From a checkpoint of a small CTC audio transcriber.
Model: arch conformer, norm rmsnorm, activation swiglu, moe expert_choice.
Data: trained on short made-up English sentences, spoken by a formant synthesiser in many voices, 45.7 epochs.
Rows from block 2, named by matrix and row number. Rows with one number belong to one neuron. Each number is 128 + 24 x the weight over its row's rms, rounded and kept within 0 to 255. All counts start at 0. Numbers have three digits each. After the name is the row's rms in percent of the matrix's.
# gate: first MLP gate (model.blocks.2.ff1.gate.weight, 336x128), inputs 0-63
# fc1: first MLP up (model.blocks.2.ff1.fc1.weight, 336x128), inputs 0-63
# fc2: first MLP down (model.blocks.2.ff1.fc2.weight, 128x336, transposed), outputs 0-63
gate.161 033:075088125107140164144116117105097106093105110131145161156131123126171143141179114133094159151149136150137147180132111173140139128104135123151162110111095173089173135112130123090121158138102167
fc1.161 034:176152129132150116121153186089139163156158163140128133117128145097127101130078142115133109133108140139117078148098160065113094141126122139130125147156106124153096109111113093138127101123119112
fc2.161 029:086113169151160145128146128105130091101097126140113047139128155135082148157118148123089156127126121112172124122158100089133110111156099151120147158175102149159127118133118103116113108152164159
gate.162 161:102170131156110105113089105151081133117098142143144091124132080082098117154109104125130121159118125165146120146094158108128108113076132145141106131119093129148065136132159128167122151106115135
fc1.162 133:094097170108138126130171126119154124130137192116111138135112182170178149161124176114112147110118146119109127133155103122135136183166149128123153140126109162137168157128131120090140132117104125
fc2.162 130:112094135111118095115136147087119164139110168100125118131163111120159122116151119154093146128160138075151129148128093155102135120165131116163107075110108107124128121153098159092121149137178175
gate.163 129:120188122085120141160150119132136179121135150150158125137116120117121135128104162137097142147115133116135147115127130102121106077097107095153093151143109140089096162075095104068107102136123182
fc1.163 122:137185140101109134136159106115145162128126128150145122151095142096120114140100147144124151119148091113131126147142133094126118085091137084173085131133102124089102183084122088092101128126099179
fc2.163 124:144129064159120174132144087143125138112109137159144117125167129143154129138131139157140155120113101151126133112138130103163067145090172108125138147064070111106138118134115162165097144171112117
gate.164 149:143101084125131131121151143139137113147098125106126088126134122096143110140126151109054136092080139121105095121100118161107105123128088122130078124108100128163172117128130094143130126136126157
fc1.164 148:150129086118151121122138097124125187128123102163131111137152112098150131138148175118107140081122142128120132127088129148145127171148090098083097119111174115150159097119139095126144132137139146
fc2.164 144:124113135111131132116125146133113165153109133137104151129146114100113154114088124132107178151118149133148097086158111102120104138152127103155096207120110116114160135119135144152130115121087104
gate.165 148:137157136096131112142137121165108121128112097153137142141124121132097057137155133080048165098093114140152105139088154107153118104110140126106116122095143147118139092145102136136119133152103138
fc1.165 149:115116150162137133124136130077136149130119138097145136112119136143145187109113127174188100171181163127080133117166118133134145163133105154149162130152124107130130165120139134094125175110129129
fc2.165 150:143115138135104144136139117114152113132121116132140116146121101147092108128097118179134085131133110105153130110107152137100128134094117128123158153128154106100105180121126140108105134132151124
gate.166 121:158127124125095152161095112143109153152140139129152113111107116126150141108155146169116176165140161108144125093163107067133193175126101117139138099136111126119138119155152144082113125115111136
fc1.166 123:091121143130164111099163137110134103114152119127100139144147139101098104149097115100120087101128097146108128146087140183125079102133174138122138148142128140112123150126120115180155117151146108
fc2.166 131:096124152128120110141099137110140115141096149154131132151098152104090093174126112147153120157086123101136145169110146163136127109181128153136164162162117125152121110163118121139110155102166141
gate.167 021:148166128097159105116165090136109129128162100111107099134146159163133116141147119094136130086107165152141094092105128148145128090104156136149111108087115098204142131140112149124133085107106120
fc1.167 025:149112064143119167140113149146119142154131160124123128110150120126113135106141118164110155084154118093163134113101096142131134147120101113170109137134141149118142152107106125087103128101120092
fc2.167 018:147171152138077132127157137127139109113139124158124109151120119120131123143162114103110153119163096142164186145140128162149131129105101132121126141163142103131115089172139091132133132132099110
gate.168 046:153142135173102172126147181135124169116153108138114087105150120121125092140085135117100133121123135108110130099122161127150146139135187138151096073101148137131124100113116109136140142157083094
fc1.168 056:124140154092131112124086088098155105125122139117147141137113090146125140152143145114166142118146117133119129161135108137119120146173101129143199127128068111113111175122126165134103131085173124
fc2.168 049:103121171162150074093135127148158163102121147160116110140113141080126147128126112128122102096104137079114194178101118147121102135122118155121114135133109146174075110158129066093123121147127141
gate.169 127:113166179108162107130131133158117149095138114177118117149112115115086114141134154133133149102119109116110104111144145158160163135144116141140145095139114129144072134103146151141127154109167125
fc1.169 110:119169133096156083113130125137107127136117137164121108157100125096103083087164177094128164099119142118062110138141147115154130120142131102121127107115171128111068095144089126141115149108167121
fc2.169 128:105139123119136125149145125120133086099106128128089094145132158107148119116166140121166187085117101094134125101096144115175149112108164137136099066125109146073157112132123120150137135140114133
gate.170 123:125125102114168117121099173152160141135120112162114124128107184162182097161123118126108089131192082131125168092131150095126131127138151133082122166117151140166130110124138134120154114098116125
fc1.170 113:152128105101129119099110146135161135161134110123114157107083162194190123146131096140140121145186119120124148135130117111139128141160172153077140133140160140143141105106129103104125120134127094
fc2.170 136:174133114138129162107178124153115134107105163157133140148108148147133107088134142149112146115142147208134147091138131114136112175122170157125125129115119145157149145126136131143129105138142143
gate.171 031:144141147137135131087122156128099122123118129118183148137135132123125132140140099126152143113147118121171078131150125146123150107111130158107126158119129116100110114193149116091106128125127106
fc1.171 047:125143131129096146124136165130170099166132108156128171124138164127105135101170187100152124107111125104108134159101121112102139124131177115138133133138145141174129148129102113096164160113110085
fc2.171 033:111168093144188148124160079074153122112121171142128153110163090106097096125099161104168127158102128105143149141095119091142160120123121133095134124129117152147128121128093126124127147117110137
gate.172 145:050157160132135147139133099144152125125128118080119109129113127144121114129100123140112152124093116177180091115170118135095156122181131141149128128124144107094091126133124133149178066124125110
fc1.172 113:156129100138135113108109138108086150171115134143133138118160133129141166112162128106143102129160124099085150125123148107151104128126102140132115149143110153149165157125095123085083178116128125
fc2.172 134:158115099156102083132079150112113127141130111161153142158113141130098079166116127121124127128138128095106155135115187094117136129100097114163125150144174093160102097123159111111095150120120111
gate.173 061:164107171155111148087130160141147093133161124108176161125116109154101165118104114102139155143130125105150192132127155128111121167140128143105114128131132125094124151147121130089108157123137158
fc1.173 061:129125109113147120100152107114140078127164130154146146147140124135154170143104158112095149109135132129095112084166120119117136134163106176131147105134119126086111107151136170116137185161115156
fc2.173 057:160134107124150140135131099171129141159091130098142103139126140130175123138157124175116137129123122141131121157110117110134099140109186134111154133189105128113169156135143130110134157106160133
gate.174 110:138191098150159145104101110132168122130154118124131145116137147092160130107129110092136151130101170117153131147150113100091136130124114119117144133106099179129121079139124121099146135160111116
fc1.174 109:159196116135148136116087113155178111133136120124125159096144146089162131111160102086145136162101169112133139157167132114130104114153121120117123136110092154134148099147162093112166157155138122
fc2.174 123:120113110108184156087131103144119132103129161151140107148151166117133150156131103141156152107136085149156128108189106084150108144134158093106117136107098095114128123147129157141130121154147128
gate.175 017:132147130085120140150163110086105129141158115144168094099091126096136120095120098119114149102145098086110112156126098157122101156153120172158098141163100141160100122135124115107109103147172150
fc1.175 025:116131097144149101083111139157159115152126099133139117149122157085157105148141104112119144141103156121128101172129146107170136135120145134087136132147187143147166134106170116176143106164147126
fc2.175 018:111135141144144112115143138131121112130104142114129086130125117070124087125091137110115142159153157131083124131140140110094156122148111141135123116128134118119133124105103147132149124138117103
gate.176 044:129145123127128103107108114115116114165136096153112101149143097125142075176079102140157128130073107175141125151111092162108142097139128114144163150124138153121110156166102141133121176155154164
fc1.176 034:153123148088127159159121150174179159126102143132156107126132140094152170071161126104119120120142096104103139082153145118134154118154095134127115137132120145141143133175120124135128112104123112
fc2.176 041:089123156148124131104129176074120117115121139136095151137102165157104108139089118149114132141103129151168130148142108150171109140121097102147130163146098146152168129165110096144134169149147128
gate.177 063:127123116138137113093144161103136130128159159136127158140180102151107105100150162122117092162156153104101115114152077129104091124092071132099145109099143137150178110128095093111091147118142095
fc1.177 058:144128184161112083084104121106125141115106143129138115176092113112116119133112102112105116162124151117089097140140113154145129085146123101162140128095115095155127124127107111138177140140131085
fc2.177 056:160116117128143114174119098176092177107139126164111151123123135136140126091126147125156139123120128174126115118148164121131094098119179143092149149131134133147083130075156179120115107103107132
gate.178 031:116150148136156128140184133145125140141141091127122136168109127108122122152123109135118143143103105130128080126110121143128146149110105157140099135103117114126147101111132071131138029130098151
fc1.178 033:081121140129145099112100133152114124140119103115114091104100122127158100137123132155089093151139118156132123130109094137106098114092124130157114137100093130160153092124115107140103105105158121
fc2.178 029:138123174130149110076095134121101136169164087134156115135126124109183129140127112107155172097170148134137120125167107086117119102085155097167137109145148084140105150099142123132120138089132128
gate.179 041:132120110078137119116117174119131135140174121127129126141145121112150155133115128152099087103122121110124105117094096119132090164151115096103135150117100149154142134165113139101118119130109125
fc1.179 049:134139112108136138148173096149095180084102145119110136104115120132122137102111149105130139115135071122123148093131111163076104130159130149094140164104114151115087131119145125118149076076117133
fc2.179 047:112110135117135122113100141127145139149150097182131129129083124148097166126107124129124146141156148125111129140113108160116097154118102126112105146107144145132119130123164085069129147118170122
gate.180 066:143069128121144094150100155139127137150190157125151108124144120142159147120148129143165077107151119120110148138093100129099134078155124076182109134172127125125093121160111154097126162144153156
fc1.180 062:098106120112150083125156149122156133113163138089144133132173171149140107109131091158170079116162094160086166138143109135131155142139123094162107119126111138145150126148106100094130117170124102
fc2.180 065:118135119121120135137123147165116113131173149121145094132149149108151126104106133136204146163145119142090132130110130123142114114157108146137137124129097141126147129151148127126104150175092150
gate.181 087:161111139112106145113125084136128150131128130073135107098157106135131134101102154157146107147132126174139115175125107180137104089131111111179121135122076096167131151085133177143131126144093111
fc1.181 093:113143151142148107117147155119144113145130094161120181113116141093152111159146115087151159106128155116119151129124142091130137153123155128088138117147170149093141076159103121135099131104143140
fc2.181 099:140119148106112104146111159085103108077120120156092136151108093125120099156128154090088143136121142064106161160096105110094159165101130158120122112165132110144136099145132096138163151146129146
gate.182 125:092148118195146117148130099113124145150097110129131115127113132160144126111133148129125131147143113082147121127124119107134131138106098102138124137147114138133148170136174147105119117173137096
fc1.182 094:126108108078116094122110159127105116127169121110103164121148151122102120145092105136109105110130128152112161103132103133126140091098156138092151124148131147164130111099114104135122124145120146
fc2.182 109:157103130098122119151117140168122102096131111122139115156121109093124140164140189146126135065162112151100111142103155119143146132112145120175132089124158119141123133142117131151172138182116091
gate.183 123:139156168134129153145072181134176117104143124083111102130112122091114114106134133152151145156191114156110113135115116107128141140118139135169139146135107112148093108148143175121141136110082098
fc1.183 150:124103066104101122116179101098113158162123142143137151108164157140121140152116122071098109114073152148149157099122146121142125111117110129107128117125145148114145133113101084139104162135155151
fc2.183 157:116137134151129096182127153144147144154114103125118094148145125096119100156120141119080138138113095095172063150126155143147152126116098107075154097146113138113114126140119091089113158115177124
gate.184 059:129118109074151137114111153110154180184125163127096142108151119109143120136117172130148113076176156137120120155125103134113146112135152122121137078144157141122163096176136136126091144136141133
fc1.184 043:163103057082128131125105128124097139156112142085131082087168137150140128115118126097143091124102143087163151114167100119111130084105111113115156118153149090133102111112129128117101111137130098
fc2.184 055:116123164102120104126142163109153121121156143158150135131124137152103077130161122139130143146142162141142118120153110142091141138136164101113094127157127139153154067161109119132140126138143112
gate.185 105:108136156115106121107140140136143119161138126146096092135103116096119106161133113132101142138116089133119134100139119169146118094120097151168149166096125115145114154127122140112132095131049108
fc1.185 080:142119114147125124122127116162159122163157141177116125148092143082113128135159118130130131133111088161119113124157118125114105084099130141138150177107173146098102099138151135133100085127103134
fc2.185 112:155153081125094143084130144127121116132123141124126127078109134149130138152137116137145126139110132137108152168160099141171151132157131128174105141102119166104154154119105154139113128166140146
gate.186 027:098119124107122175127136154137154116165176150144122076143108084127169141104139144147142134114142129092114108104098123088081115111117132113125094111125123140126208091159079075143157130092134114
fc1.186 030:127139145144122121127119153099093167128115180110116148072106081102134125091157121105118145110139143146154145127134160113118107126136111100111129112164125114113081115075094121103134164106153138
fc2.186 027:115123130139110105154101131145107118131155134201111139105117134151169114135147122119130053133127091170166105117082145157123139119143133139090134130138151152152109152099136116140096132116103113
gate.187 141:089116099081121075108071137125150154127136156123141104162146139140137130131133136101114148140121138097107169141118130168164114167121138135129108138118131159137114117125189147161116107127074145
fc1.187 156:117122094082116076117084117124139172125148159126140120146133121137104137154128127113131128154119123110095142130115118159127108144118147153106127147137148171149164133116163124140113115153112159
fc2.187 142:128143133092145114117113083178118127177120150155180138113168144146134098154142135116125111125134143168134157112099133151119098127170118162117113115137142182134071167144137117193095110134112132
gate.188 062:081170144113104102126135132122094110116156086118107115113083164127108103140145110120123082118116132169116117118119130135147139154125148097107145144127124106106076083129139106100125136147127113
fc1.188 063:146109085111105133166166109157138149113121164119152093105151089117089146124147135131118136110113109152146135175135107107102113122140116119133158076147107097140178147115132111117112122101108156
fc2.188 068:097123157086116083144106120082136105123103128129107131099085169138090133150119139114134135118143157119110172171119120132108130116110106118077181137131096152112152135160139133110134099147086174
gate.189 141:161070112113135113155108122139140141175120127139141131118130095087139093142125124133095146108154133151113166104148124096137115116173153135139142131133116142179118138115090134108103148102149148
fc1.189 154:158113094103141088143131117145109129172103120140112123108097105116164086153121137161091159097159111135130164106160109076157146120172146097111127130124145151134109136133100131140087148134164123
fc2.189 159:100083121121099139100128140127078109132131128132127111141121147158108157124136131112130154121147115129096100132117133111085162149105140159128104114118135160153164139131092149118151084135094186
gate.190 129:129144144173125194121131111136127164110143120123095137133147100126151084175147098144122154154113114128146106138141101110142114120188083126126144139136123152099139113151146126130123079159153143
fc1.190 122:104095134111141095128093135122094109156104115116154119121093120121118126095111136111114110118123155117190129131112137149112150129088164189119114132075103099137099122123107147112124139062105094
fc2.190 109:147104155108137118085105166103137169170111085110098162155090143158112175137144095172116104146130145110101144117088135135109097139144131127149103142133113109138144123146109142148126097092128093
gate.191 105:098109115145087142122125138124163153104134132141142108181110124125130147108142159124114134124152110140125129139148086163129124133213104126115128109128157089096170070108143134135114130123134104
fc1.191 104:148128136117158138142125124143114098126116117111141148112143127131137093159116118133137119142099136128151172122118177126143144145053172117155123121127102163146121175149114129153125121148107143
fc2.191 110:141098157145173117169136114134138082119107113142115164137124129145085138173118082107158142135130135152147112123151163134112133169126163179108142116147089079133127127107125091111105164153095151